Weights of a small image flow-matching model: norm layernorm, trained on streak pictures of flow and ridge fields.
Rows from block 5 of a small image flow-matching model, named by matrix and row number. Rows with one number belong to one neuron. Each number is 128 + 32 x the weight over its row's rms, rounded and kept within 0 to 255. All counts start at 0.
After each neuron's rows are labels from the 100 images, of 14976 (inputs lightly noised), where the neuron reaches its highest value: "top examples" is what is common among them. Only what is clearly more common there than usual is listed. The data: streak pictures of flow and ridge fields.
# fc1: MLP up (model.blocks.5.mlp.fc1.weight, 768x128), inputs 0-127
# fc2: MLP down (model.blocks.5.mlp.fc2.weight, 128x768, transposed), outputs 0-127

fc1.637 [158 110 159 106 118 143 105 138 140 151 148 138 114 189  50 104 124 176 109 137 124  99 116 139 107 122 182  99 132 129 106  79 120 167 118 119 181 238 154 163  97 127  54 110 113 164  57 118 116  83 114 168  96 133 133 124  82 120 184 119 140 151 162 150 112 108 136  91 135 132  94 220 128 135  47 133  75 152 165 103 100 132  98  88 149 145 155 148 157 105 167 142  87 141 119 143 118 123 194 121 170  88 162 129 147 182 139 154 130 112 142 137  87 110 135 105 158 130  97 167 109 158 145 119  64 125 108 122]
fc2.637 [ 99 130 219 116  76 100  97 118 149 124 103 121 176 141 149 148  87 136  63 108 162 134 111 165 111 123 109  99 166 114 151 141 150 124 111 149 179 198 165 208  91 124  81 150 133 146 116 155 151  95 132 112 139  95 108  86  85 100 172 121 118 130 113  78 113 110 112 106 132 128 176 111 130  73  97 105  80 122 149  78 149 160 103 159 134 101 180 132 134 143 171 152 154 135  88 142 154  86 203 114  91 164 171 189 142  87 138  64 156 139 152 135 161 125 130 115 128 194  72 128 151 164 175 164  96 110 123 139]
top examples: pair of whorls

fc1.265 [142 131 187 115 162 129 203 115 144  93 109 130  90  89 172 166  96 154 140 192  74 136 119 136 159  88 135 120  62 202 127 106 121 100 166 188  97  73  96  89 140 122  91  89 190  85 163 106 127 177  94 163  96 174 139 106 130 146  85 145 136 140 100 130 111 134 151 131 149 152 139  76 150 127 191  51 153 131 132 105 130 133  89 194 124 110 165 121 131  83 105  97 191 100 138 131 123 110 127 201 141  76 124  77  94  85 142 129 111 138 112 107 111 111 148 116 150 148 141 105 144 135 142  80  86 122 128 127]
fc2.265 [157 156 161  79 142 107 120 158 160 125 106  93 153 109 164 144 139 137 142 142 150 133 128 142 101 177  88 149 156 141 127  96 123 153 125 205 131 105 133 182 129 121  66  99  36  92  76 117 120 112 118 141 118  69 135  95 119  94 105 131 134 126 106 126  76  89 107  86 121  89  93 175 158 115  72  60 127 146 122  92 133 137 141 200 213 113 139 135 157 159 171 130 141 111 127 147 136  94 114  93 193  75  98 187 143 102 149 164 134  93 123 127 192 127 128 128 117 153  53 129  91 129 118 136  71 180 126 136]
top examples: source

fc1.653 [192 138 165 126 170 107 116 169  99  96 148 107 106  70 123 168 135 122 116 156 113 122 100 136  72 109 239 118 158 114  75 129 107 101 117  61 210 109  89  85 147 128 146 113  62 164 157 106 127 115 166 138 113 163 148 103 139 122 164 120 117 117 110  92  94 118 114 124 156 136 108 163  92  69  78 165 140 178  94 119 127  66 133 128 177  95 141 130  71 162 173  95 112 182 126 138 131 136  98 181 160 109 138  94 170 161 148 142 204 161 142 146 148 130 119 117 121 114 103 127 176 124 106 132 142  75 143 136]
fc2.653 [ 90 124 128 110 150  99 120 135  84 137 112 127 125 179 191 138 107 156 103 146 130 148 150 121 135 179 165 162 108 143 132 144 119 106 107 112 112 146 179 137 124 142 151 126 107 125 124  86  68 147 163  74 186 101 144 110 135 115  90 132 147 132 118 113 123  45 119 150 156 103 102 144  36 116  57  84 146  24 124 124 109 242 109 104 104 110 130 133 162 124 212 142  94 161 112 170 102 112 129 147  97 161 116 146 132  97 117 131  40 102 158  80 151 149 141 124 104 124 139 111 174 154 130 156 124 106 122 121]
top examples: source

fc1.462 [252 166 187  80 132 141 200  96 111 100  81 132 113 140  79 131 120 121 190 167  87 136 119 167 125 137 107 126  27 102 144 107 121 107 150 149 130 173 171 129 144 124 121 126  98 110 159  97 162 146 130 134 156 130 143 133  88 177 144 129  27 106  86 155  85 114 147 133 124 162 117 125 144 114 131 135 157 104 137 107  83 117 128 160  90 193 137  88 147 145 152 171 136 139 107 136 117 103 100 107 122 132 142 153 109 102 118 144 173 140  52 112 117 153 112 104 123 190 135 153 105 172 167 129  81 115 134 100]
fc2.462 [201  65 164  78 157 104  91 120  66 119 142 141 128 121 203 137 146 131 119 160 196 114 157 119 152 150 130 164 236 157 113 122 132 113 153 136 169  87 137 178 163 115 106 203 178 108 124 104 166  99 105 136 123 121 130 153 139 149  97 129  78 104 147  92 151 138 123 102 127 130 147 108 111 149 161  92 137 160 112 144 175 138 114 156 141  91 122 115 135  78 130 162  99  76 167 107  87 152 144 173 171 110 156 139 199 131 171  90 123 152 162 145 103  68 133 157 109  70 126 153  75  99 123 112 125 170 124 150]
top examples: source; pair of whorls

fc1.277 [ 76 109 126 128 113 163 125  75 122 139  88 145 112 127 138 151 120 171 109 141  73  99 135 127 210 151 148  74 102 114 104  99 150 149 136 127 133 182 162 149 158 128 105 106 110 105 120  70  97 106  99 118 119 146 135  89  84 145 159 110 129 130 101 129 154 127 116 130 183 129 119 125 136  98 156 137 165 154  99 117 144  92 138 159  90 111 158  54 226 128 143 118 237 157 130 139 154 156  97 152  95 139 153 130 140 116  94 113 162 142 142 111 133 104  99 116 161  86 217 169 106 124  81  54 114 157  49 157]
fc2.277 [ 84 147 117 122 158  80  92 110 154 144 118 162 110 123 108 136 110  83 130 128 159 113 134  46  22  60 157 105 164 128 116 121 115 129 117 131 173 142 141  98 125  76 166 112 182  40 174 133 119 141 131  42 113 158 107 152  96 128 125 111 119 139 101 153  98 152 131 139 205 116 173 123 128 112 139 130  94 140 130 150 129 127 159 214 151 112 166 122  20 123 113 116  92 166 137 118  82 139 149 155 102 114  89 147  99 110 118 125  80 154 106 124 137 114 128 106 138 158 179 147 138 101 117  88 109 157 147 157]
top examples: parallel

fc1.632 [122 113 142 115 159 116 227 131 154 145  99 165 110 168 170 210 137 204 163 108 129 102 116 126  71 174 130 158 110  60 164 124 155 113  94  54 151 239 144 147 102 129  92  88 141  69 164 151 129 135 131 136  85 158 148 119  98 157 152 158 163 112 125 123 178 114 128 118 111 161  91 151 126 109 156 124 156 113  84 104 137  79 128 104  67 177 141 131 106 110 133 126 122 133 146 117 122  89 126 119  93  77 102 143 138  68 143 167 170 169  70 107 103 103 119  96 122 158 130 127  96 109 112 128 134  95 139 133]
fc2.632 [ 68 172 100 166 149 109 189 132 134 137 117 119 117 119  72 198 122 154 120 129 102 127 131 101 168  50 111 125 129 135  45 131 129 139 158  80 135 187 112 117 100 127  82 125 131  82  78 152 158 133  84  85 139 144 136  91 117 148 107 119 157 135 149 158 105  99 163 154  81 123 150 126 168 147 121 118 148 129 119  98  94 149  98 145 195 139 154 127 138 186  93 152 130 116 115  95  87  95 108 255 123  86 139 122  93 131 145 136  68 141 157 112 131 137 126 123 107  52 158 138 107 135  89 130 157 141 134  99]
top examples: whorl; turbulent

fc1.683 [131 151 160 139 118 106 109 110 156 133 123 147 122  75 131 139 150 142 137 200 102  93 128 191 138  91 119 178 125 123  79 144 135 107 183 103 168 159 158  99 117 130  97  47  92 129 124 141 178  28 123  80 140 135 127 137 181 199 129 117 125 110 122  62  99  97 118 151 132 188  70 130  99 137 134 180 112 129  75 106 101 139 157 107 201 102 200 122 134 124 130 178  97 161 129 154 138 128 101 105 130 159 143 114 120 163 104 142 166 140  53 124 118 129 114 187 162 110 159 110 162 165 142 139 184 122 121 124]
fc2.683 [170 159 100 146  89  48 155 159 135 149 165 141 124 143 172 129 139 108  83 127 118 161 124 163  93 139 116 132 125 154  73  97 113  89 121 129  90 158 119 145 144 175 174 110 136  91 143 174 110 185 133 113 172 128 127 123 146 106  96 124 128 122 159 134 139  78 173 133 138 163 133 169  33 153 135 112 110  18 162 121 171 233 132  81 109 106  73 113 162 152 119 163 152 183 116  94 113 105 144 189 120 153 105 106  87 113 118  81 161 123 160 131 130 107 118 164 139 104 176 146 173 139 159 110 132 144 135 120]
top examples: source

fc1.198 [175  91 158  67 134 115 120 115 106 123 176 166 143 122 132  63 162 132 119 101 122  92  84 115 122 120 185 148 135 141 155 123 181 122 189  84 134  98 117 170  80 129 138  67 136 157  78 103 130 124  92 139 105 140 170  79 117 149 149 127 117 110 143 125 156 113 123 127  71 146  99 167 158 136 154 156 202 198 135 111 119  84 150 103 113 123 144 164 112 148  81 157 112 197 115 169 125 136 144 102 176 124 107 123  68  63 104 174 137 208 139 145 155 136  73  83 159 102 144 115 120 148  74 191 138 157 133 161]
fc2.198 [105 150 157 157 115 123  92 167 216  74 105 105 135 161 160  92 133 111 123 155 140 108 114 118 146 130 121 122 105 159 126 114 120  90  51 123  70 129  96 110  80 168 102 126 133 148 118 143 168 139 147 108 131 162 119 125 128 169 128 112 145 113 120 102 121 141 160  50  77 178 120 101 163 159  89 154 100 193 141  85  42 134 146 148 125 168 124 126 128  76 122 110 102 197 115 125 133 135 179 121  95 147 101 157 178 190 152 123 107 157 139 117 157 112  93 126 113 144 103  78 100 139  43 144  41 169 134 160]
top examples: high contrast

fc1.304 [128 107 162  72 104 124 103 158  88 120 182 146 136 109 131 160 141 201 154 147 136 125 127 171 148 103  98  91 174 127 102 141 156 119 151 171 157 151 137 163  66 109  95 135 107  70 112 150  62 103  99 169  74 157 114  88 100 142 173 161 112 138 132 120  78  83 145  96 195 109 168 188 106 127  91  72 135 156  72 113 135 113 159 132 102 133 141 114 100 145 170 178 163 146 135 145 127 142 131  33 117  77 116 122 117 145 101 164 126 169 119  99 167 204 140 162 160 156 125 152 132 188 171 109 103 113 151 133]
fc2.304 [122 111 139 157 119 109 158 210  62 152 160  89 147 159 164 109 107 171 113 100 114 136  85 209  75 163 109 124 132 122 147 134 125 125 182 125 127 188 105 160  98 136 174 155 180 156  89 142 149  77  97 140 119 168 102 103 125 172 150 115 122 122 157 114 106 125 150 170  79 166 133 167 140  98 125  94 133 124  40 124 122 216 141  87 126 196 113 137 155 135  99 155 118 182 140 100 159 194 100 156 166 108 149 139 130 131 178 117 129 101 122  79  83  95 132 161 173 120  90 138 151 172 114 105 149 127 155 113]
top examples: waves

fc1.644 [109  62 149 114 139 176 148 122 156 153  95 148 136 221 143 112 124 160 101 115 100  89 132 122  57 196 134 103  94 112 114 133 131 154  80 138 129 166 122 149 145 162 211  64 129 144  98  98 129 143 165 173 101 151 151 156  89 154  98 129 117 119 122 166 225 101 120 168 131 115 113 181  59 140 110  91 130 136 150 105 140 116 144 170  69 104 164 152 103  93 115 111 197 186 145 144 159 124 142 182 119  92  99 128 125 151 141 157 121 132 165  80 112 170 109 170 144 166 125 123 135 134 115 106  96 102 176 130]
fc2.644 [161  83 138 150 117 198 200 129 117 146 121 135 123 118 130 182 139  77 142  67 122 133 102 126  52 133 135  82 122 111 141 133 122 108 108 111 126 145 114  93 101 129 121  43 197 150 112  82 103  67 158 107 150  89 132 149 128 111 114 117 128 112 136  87 130  97 172 150 128 165 176 133 142 100 197 154 101 144  21 141  63 147 126 177  93 118 152 140 159 109 186 127 140 125 143 112 101 153 128 176 140 169 128 153 124 116 156 161 112 141 146 140 113 120 129 158 106 201  78 148 190 128 104 129 162  93  82 143]
top examples: pair of whorls; waves

fc1.115 [141 150 136 102  23 112 169  80 114 137  99 136 122 157 127 175 156 202  95 128 108 113 114 134 104 127 152 186 133 127  63 150 179  85 128 141 137 107 157 133 105 147  89  97 123  95  44 120 129 142 107 148 107 119 122 124 147 147 123 144 131 117  72  63 125 121 120 143 118 145 109 118 122 122 133 136 177 113  62 123 117 120 147 116  98 127 161 127 162  53  85 170 131 144 133 174 139 160 188 158 129 140 160 120 107 119 183 169 133 243 111 169 105  71 118 164 166 106 127  98 179 140  81 131 146 104 132 143]
fc2.115 [134 120 138 101 192 149 191 118 136 178 130 138 129 132 126 139 131 165 123 162 129 130 108 122 128 136 175 145 143 106 145 114 145 174  88  34 140   0  87 160 129 122  85 108  73 122 112 118 152 114 140 128 218 122 123 122 135  86 110 152 139 118 109 119 126  65 162 121 158 194 156 106 152 101 129 177 143  75 106 171 124  59 108  74 107 143  97 128  90 188 101  94  97 114 117 140 169 152 123 137  90 149 110 132 146 147 201 145 139 121 125 124 153 133 132 109 174 140 174 114 156  72 146 139 144 146 139 131]
top examples: waves

fc1.10 [155 113 140 115 122  82 150 106 119 126 135 108 109 122 158 145 183 115 119  98 120 124 142 105 116 150 132 117 155 142 107 138 149 165 119 127  94 138 122 146 132 140 177 159  93 181 202 136 110 131  82 156 101 137 115 103 152 188 199  94  46 154 107 165 137 107 107 141 111 144  94 140 145 109 182  95  95 141 131 102 113 163 109 176 155 149 171 140 117 101  66 197 158 116 164 110 129 136  82 130 123  55  64  58 152 154 130 162 165 118  81 138 158 132 102 117 235 110  98  82 128  60  95 166 149 143 111 132]
fc2.10 [114 102 116  86 100 167 140 146 170 119  76 142 110 183 106 172 170 130 114 156  90 130 129 131  64 115 144 178 102 148 115 111 100 132 126 153  96 177 174 156 163 126 207  92  95 162 110 153 189 108  91 100 142 153 145 165  85 174 135 153 112 101  91 106 183 159 124 112 120 102 118 126 131 119 123  99 117 115 117 144 149 177 106  83  97 140 162 124 161 136 162 138 128 148 158 161 189 116 106 134  75 156  81 186 155 133 122 159 123 166 218 145 163  96 144 135 209 134 109 118 108 116  33 166 145 110 150 125]
top examples: fine streaks; high contrast

fc1.13 [116 100 119  89 181 147 143  88 141 112  90 144 105 147 112 146 122 167 107 124 130  52  62 146 134 144 161 154  74 122 142 131 134  60  86 117 130 165  72 145  93  60 128 156 130  97 126 117 137 177 115 149 123 118 155 146  96 164 188 113 154 111  64  87 166 138 152 121 183 190 151 138  96 130 129 118 201  81 132 115 111 132 126 127 125 103 104 115 121 105 128 233 149 112 124 131 115 144 156 129  57 101 156 113 192 135 140 130 107 175 123  70 120 123  86 127 160 163 155  84 154 172 148  74 121 106 122 169]
fc2.13 [102 148 108  80  87 139  99 132  58 114 125 101 128 134 143 147 109 179 110 194 170 136  84 123 140 103 183 181 121 141 174 118 150 125 190  79 159 111 131 142 109  83 146  88  78 104  81 116 169  59 107 144 165 147 143 168 121  96 112  69 134 135 114 113 136 120 156 112 189 137 133  94  77 160 120 129 107  61 107 108  96 112 159 165 164 142 162 105 120  98  65  60 109 131 164  92 140 133 171 120 145 122 186 115 105 140 195  65 101 113 138 127  89 153 101 111 124 164 135 108  94 106  77  98 108 157 162 107]
top examples: turbulent

fc1.132 [159  95 163 117 104 146 134 129 163 157  98 122 147 134 133  81 142 127 146 191 167 129 132 131  87 133 104 112  55 119 102 124 129  70 190 110 139 166 163 142 137 116 180 177 165  71 133 110 169 174 150 148 115 181 142  89 180 178 125 115  93  98  43 164 102  81 139 106 114 139 115 172 124 150 177 160  93  92 148  94  89 148 124 194 162 152 143 125 150 181 175 133 201 120 163 147 183 154 101 130  90 120 138 109 116 132 100 147 157 130  74 116 147 160 145 130 129 101  71 168 107 122 128 163  95 112 172 169]
fc2.132 [157 146  97 180 124 105 118  86 114 160 102  78 118 148 152 116 178 125  85 134 203 173 174 138 153 130  51 128 123 126 125 107 140 139 135 143 123 147  83 124 132 115 146  83 148 135  96 101  64 134 138 142 134 134 125 122 139  54 143 150 255 178 114 128 120 179 116 115 134  85 168 132 130 138 135  92 137 102 161 134 146 161 123  95 121 163 163 129 132 114 136 139 153 171  87 114 140 140  98 130 169 119 136 138 136 122 113 217 143 121 210  87  91 128 122 132  81 148 133 143 185 127  87 152 119 121  96 207]
top examples: source

fc1.191 [164  75 104 104 123 134 112 182 180 138 167 106 100 152 144 100 111 106 130 151 100  82  59 139 122  91 139 100 141  98  78 114 151 156 169 106 144 106 142 150 108  89 138 116 166 145  83  81 164  90  77  96 110 153 146  70  64 163  82 161 131 122  54 172  67  91 137 156 141 132 170 196 114 135 152  83 158 166 112 117 147 102  94 136 139 150 138  93 113 167 172  97 140 142 157 212 152 157 111 168 124 137 174 105 120 131  99 135 141 131 182  89 132 190 166 127 174  64 142 146 126 139 112 111 120 122 151 141]
fc2.191 [157 134 105 105  90 127 104 107  82 122 131 157 117 204 116 112 136 171 138 137 102 127 108 159 159 102 129 129  64 145 169 128 139 155 103 109 142 116 131 125 128 125 103 127 196 140 104 120 166 152 110 171 131 142 119 207  29 171 186 133 128 117 142 136  64 179  88  79 164 102  88  93 125 183  81 126 125 137  81 155 102  94 111 125 140 113 159 136 165 139  72 143  77 185 112 159 183  98 141 140 124 131 135 170  62  91 156 176 153 135 101 107 147 128 124  63 121 158 116  91  54 123 105 149 138 156 143 142]
top examples: parallel; loop

fc1.543 [128 142 136  77 113 148 154 107 132 108  99 122 160 159 146 141  96 127 161 121  81  86 147 163 127 163 106 160 135  59  87 122 172 111 136  89 180 142 148 103  99 173 188 122 150 109 135 108 141 147 147 109 135  94 143 149 100 126 107 103 137 126 138  82 140 120 173 115 167 182 137 210 143 183 113 149  92 142 203 115  52 148  63 157 116 158 112  79 156 179 170 126  83  58 149 128 127 109 169 145 107 108 156 147 101 131 163 120 144 157  74 137 155 105 186  54 139 136 150 144 132 157 209 145 101 153 125 139]
fc2.543 [109 111  89 130 129 111 149 113 133 148 131 159 103  63  92 145  89 135 121 118 124 149 162 144  98 129 119  63 108 136 110 131 135 148 147 110 147 102  72  53 101 133 172 147 160 133 172 151  91 155 125 113 107  96 159 127  74 166 152 107 156 130 118 198 128 167 150 167 148 143 182 121 127 161  81 154 137 130 138 148 158  97  21 108 100  94  92 124 128 107 113 153 139 151 151 127  90  51 117  77  86 192 108 118 175 128 122  58 141 131 165 116 168 135 150  90  85 182 145 111 195  76 175 125 153 101 133 154]
top examples: source

fc1.746 [142 146 123 160 164 143 154 171 174 185  96 164  76 136 168 162  80  70 169 106  82  68 171 213  65 143 154 131 111 161  60 132 141 190  70  98 139 138 120 111 134 145 155  70 120 128 136 117 133  67 118 117 105 127 148 161 119 133 113 149 131 118  86 155 147 128 119  78 131 153 114 168  90 158 138 160  89 139  77 114 133 124 171 127  98 122 153 119 106 136 125 122 197  61 162 162 148 119 166 125  75  92 121 133 187 120 131 170 157  87 118  67 157 135 115 160 131 113 143 125 144 117 183 113  92  85 111 122]
fc2.746 [197 148 117  89  80 178 108 172 100  75 138 142 168 150 106 106 107 107 121 172 105 141 128 130 200 112 105 129 138 132 168 148 113 153  98 103 138  72 116 143 126  86 130 129 134 148  51 112 122  86 120 162 167 121 145 163 163 108 100 122 135 147  92 105 144  67 163  57 100 159 159  88 204 139  71 173 121 221 119 138  63 158  88 113 167 133 148 142 137 150  85 109 112 104 124 167 131 144  82  64 167 133 113 184 145 143 175 136 144 103 122 105 133 127 152 159 109  86 142 114 105 150 112 141 151 150 175 118]
top examples: turbulent

fc1.11 [128 100 148 162 191 119 176 149 148 168 104 107 111 108  41 154 145 123 120 154 133 140 106 138 123 147 133  84  83 106  73  96 125  84  95 116 126  64  68 147 100 120 133 147 162 123 152  59 125 153 112 125  82 141 151 174 131 131 127 101 135  96  59 186 156 128 158  79 131 124 129 135 111 140 210 126 140 138  84 110 119 130 161 131 151  79 152  85 150 166 103 149 121 192 104 111 143 126 136 145 139 160 128  82 198  86 124 176 206 132  95 180 157 164 120 159 138 120 101  96 136 130 113 107 189  86  81 111]
fc2.11 [148 124 180 186 145  95 145  95 169 108 169  95 192 167 157  88 117 119 147 138 171 130 132 168 149 129 106 149  97 158 170 199 121  73 148 174 126 162  83  51 148 173 107 186 153 173 143 177 187 153  97 138 140 110 142 119 136 178 126 138 104 106 130 140 126 115 116 186 118 135  85 138  98 167 132 111 134  94 113 131 130  98 104 213  75 131 121 115 141 114 155 132 120 145  99  77 150 140 130 117 129 136 193  97 153  96 104 130 115 100 161  92 117  77 158 171 135 141  96 178 140 145 142 165 207 169 123 167]
top examples: fine streaks

fc1.640 [110 110 112 132 106 132 171  85 119 158 110 160 116 128 103 148 144 162 131 133 110  82 200 138 125 129 127 154  86 131  73  78 117 121 109 182 209  92  97 115 128 128 179 167 131 137 136 106 107 188 127 153  90  98 139 194 147 119 161 132 124 131  67 106 141 120 159 108 177 194 119 106 131 102 168 173  95 128 103 103  44 162  92 111 151 154 171  99 125  84 109 148 129 128 139 119 149 130 128 169 131 119 111 201 179 139 187 181 142 124 106 167 177  95 154  97 126  77 157  79 127 146 169  81 147  70 123 150]
fc2.640 [123 171  86 153  93 109 101 129 120  98 142 160 136 141 154 114 126 151 146 201  99 108 121 126 109 157  84 100  96 184 120 125 123  96 141 227 115 213  80 154 171 153 191 117 127 106 137 142 130 158  84 135  82 127 126 135  89 143 132 148 134 135 111 129 153  76 116 104 101 136 119 150  99 102 137  87  77 168 123 123  98 137 140 156 142 101 162 128 111 142  46  85  95 192 114 169 147  92 140  93 133 126 123  71 165  89  86 107  77 192 109 131 187  94 107 104 134 143  85 138  52 159  99 128 160 117 157 144]
top examples: parallel

fc1.455 [177  89 147  94 150 105 109 121 122 126 130 203  64 142  80 146 160 121 132 108 116 111 107 151  88 149 203 158 135 113 148 118 128 128 125 142 126  65 135 156 126 131 137  94 133  58 140 119  95 175  52 225 123 150 148  94 177 129 157 154 210 108 119 148 157 108 116 159 111 143 116 141  98  99 116 137  86 127 140 112 152  57 147 152  88  93  95 163  97 120 156  97 176 119 128 154 121 153 140 148 138 127 159 158  84  91 121 124 115 193 117 122 141 159 168 157 132 106 192 142 166  76  89 125 132  96 164 185]
fc2.455 [154 108  88 104 115 104 124 113 110  89  93 167 125 113 186 110 134 160 141 143 137 150  62 164 173 133 169  93 137 136  80 113 141 116 123 153 116 114 117 193 130 107  92 158 140  92 132 202 129 181 140 159  76 140 132 181 176 158 176 181 110 122  85  89 110 120  82  52 167 144 136  99 106  91 145 136 115 156 147 178 155 111 114  57  63 106 103 129 117 108 146 102 129 118 156 131 136 105 168  98 102 102 182 125 148 168 126 149 133 143 138 136  99  94 111 115 129  57 194 123  32 136  95 126 168  99 138 117]
top examples: pair of whorls; whorl

fc1.412 [126  69 165  26  58 159 103 172 150  92 137 123 137 145 162  88 120 162 143 107 138 112 141 157 102 153 115 106 131  70 109 123 135 175 124 123 148 126 123 113 156 139 155 108 166  81 128 133  70 138 153 129 143 155 151  97  80 156 135 190 116 133 101 110 147  81 153 110  86 107 118 159 130 160 177 119 143 132 115 115 142 196 164 132  59 114 173 109 102  14 180 121 193 121 117 142 135  92 181 165 150 108  77 135  84 110 138 119 133 172 143 144 113 110 130 143 150 152 173 155 168 121 139 120 173 146 170 150]
fc2.412 [124 138 153 159 160 149 133 111 133 133 196 142 143 155 120 132 135 186 128 151 100 134 135 213  95 117 105 117  78 128 139 130 151 161 173 134 134 151 157 141 165 168 127 188 152 110 125 209 155 187  48  82  65  99 126 132 162 163 149 178 132 104  86 159 137 167 163 166  73 101 160 114 129 117 169 165 117 135 169 228 152 120  93 167 126 112 106 134 178 129 122  95 145 134 132 189 160 154 121  98 170 123 106 111 114 112  90 148 161 168 126  95 101 132 134 147 169 160 139 168 125 121 153 150  83 179 148 157]
top examples: waves

fc1.382 [ 90 168 143 107 146 132 180 108 106 205 114 115 114 137 102 116 217 146 122  82 120 120 144 105 107 157 225 136  99  80  80 133 133 114 144  48 121 100 129 125  65 102 159 152 140 131 115 110 102 106 142 136 156 140 151 150  83 166 162  87 133 148 120 155 139 124 120  91 157  93 166 145 129  80  83 129 165 142 141 103 115  86 142 189 117 126  96 131 169 127 124 121  88 133 136 137 128 116 134 128 117 126 131 116  77 132  79 134 147 139 175  86 164 115 114  47 104 109 134 180  65 121 162  57  77 162 144 194]
fc2.382 [ 98  93 110 109 137 134 208 101 114 103 171 172  96 130 105  49 167 109 162 147 118 134 117 119 111 185 109 156 136 125 117 133 140 179  69 159  89 100  97 127  91  89 116 123 183  69 146 132 153 189 141 107 121 183 141 155 114 133 116  88 101 159 115 186 158 123 145 131 155  85  86 168 139  86 168 157 101 101 180 189 153  97 151  96 121 124 102 122 153  99 137 130 133 121  53 126 144 130 126  96 100 113 113  86 120 149 115  58 117 145  90  77 129 145  98 168 117 139 167 130 165 144 169  72  48 112  96 138]
top examples: pair of whorls

fc1.208 [124 158 121 147 118 152 162 125 174 225 103 106 108 167 118 161 107 139 163 148  70 146 141 131 106 129 126  82 102 141  41  91 113 128 161 191 146  85 144 135 182 138 145 122 148 127 159 125  60 170 158 164 132 133 111 108 135 157 142 103 101 114  85  85 155 126 125  79 174 157 108 155 126 137  89 124 129 130  83 121 130 138 152 149 109 113 213 100 152 104 145 121 123  95 143 114 108 173 146  76  81 123  89 151 186 111 146 159 152 105 102 179  97 114 159 148 112 124 140  94  90 233 171 119 129  70 102 105]
fc2.208 [150 133 181 144 122 163  88 220 130  24 153 112 153 156 100 129 138 146 111 226 109 139 138  75 180 123  99 150 132 117 125 135 131 106 176 205 171 117 127 142 152 144 146  97 141 121 128 113 222 112  98 104  93 136 110 181 130 128  71 107 142 123 164 128 136 150  83 153 136 102 156 108  67 143  94 119 118 209 129 135  89  97 100 170  85 151 154 143 150 106 130 119  70 122 112  74 141 104  97 148 113 140 144  97 126 144 156 148 123 151 105  88 102 128 144 133  90  70 109 122 139 117 126 130  91 111 161  94]
top examples: parallel; waves

fc1.686 [140 137 127 128 102  72 115 148 177 107 112 138  82 126 128 181 152 185  97 152 134  46 193 143 115 129 190 158 122 172  49 136 141 109  82  84 134  55 113 104 152 159  84 187 127 172 142 100 102 109  94 112 174 140 134 110 116 109 113 148 114  89  59  96  82 122 170 174 138 206 108 153 190 153  95 129 125 119  77 130  67 125 152 167 147 102 108 114 126 158 111 131 154 173 130 177 130  95 147 156 113 149 151 106 180 165 141 141 144 151 149 130 107 140 142  74 160 105 143 106 143 169 106 119 100 122 133 128]
fc2.686 [165 132 117  87 152 179 177 173  65 166 153 159 128 135 166  69 138 150 112 145 114 115 148 140 139 157 119 136 119  98 121 109 142 135 171 101 169  47 101 137 152 123 114  55 103 130 130 188 135 165 110 139 147 130 131 110 119 163 180 116 124 119 145 118 109 136 172 131 193 190 128  80 185 130 111 176 101 103 101 217 109 111 138 122  82 166 101 118 161 205  88 106 131 129 154  97 165 154 134 110 168  73 165  93 113 131 195 137 180  99 120  82  84 127 136 117 165 177 151 151 114 121 151 101 149 116 146 115]
top examples: fine streaks

fc1.271 [ 80  66 187 136 148 200 118 110 136 102 124 155  93  89 169  57 164 167 141 144 159 140 155 148 118  81 176  70  72 118 163 100 140 191 125 147 168 125 142 165 127  95 106 105  82  97 123  85 115 178 143 136  97 124 157 141 109 156 132  79 114 180 129 155 126 121 158 127 174 170  54 145 176 184 152 150 105 100  70  98 136 120 120  93 134 116 207 125  93 113 165 111 113  58 134 123 129 120 123 116  89 141 149 144 153 107 128 191 164 138 103 125 143 149  74 110 162 139 127 117 177 146 134 120 140  98  97 125]
fc2.271 [100 138  85 141 188 157 200 139  85 165 121 137  91 118 126  94 129  94 148  75  83 129 124 149 121 135 167 124  84 163 136  90 110 126 131  82 154 123 167 151 123 211 148 120 118 142 117 135 193 110 124 162 179 137 154 157 177 149 107 154 120 161 137 133 186 159 102 126  84 101 116  89  70  82 204 125  82  31  88 169  91 149  98 145 195 166 119 138  92 103 104 161 133  97 130 128 139 113 134 101 118  95 111  64 158 128 137  75  94 129 152 112 152 126 137  58 132 138 160 118 117  97 134 134 151 141 144 151]
top examples: high contrast; pair of whorls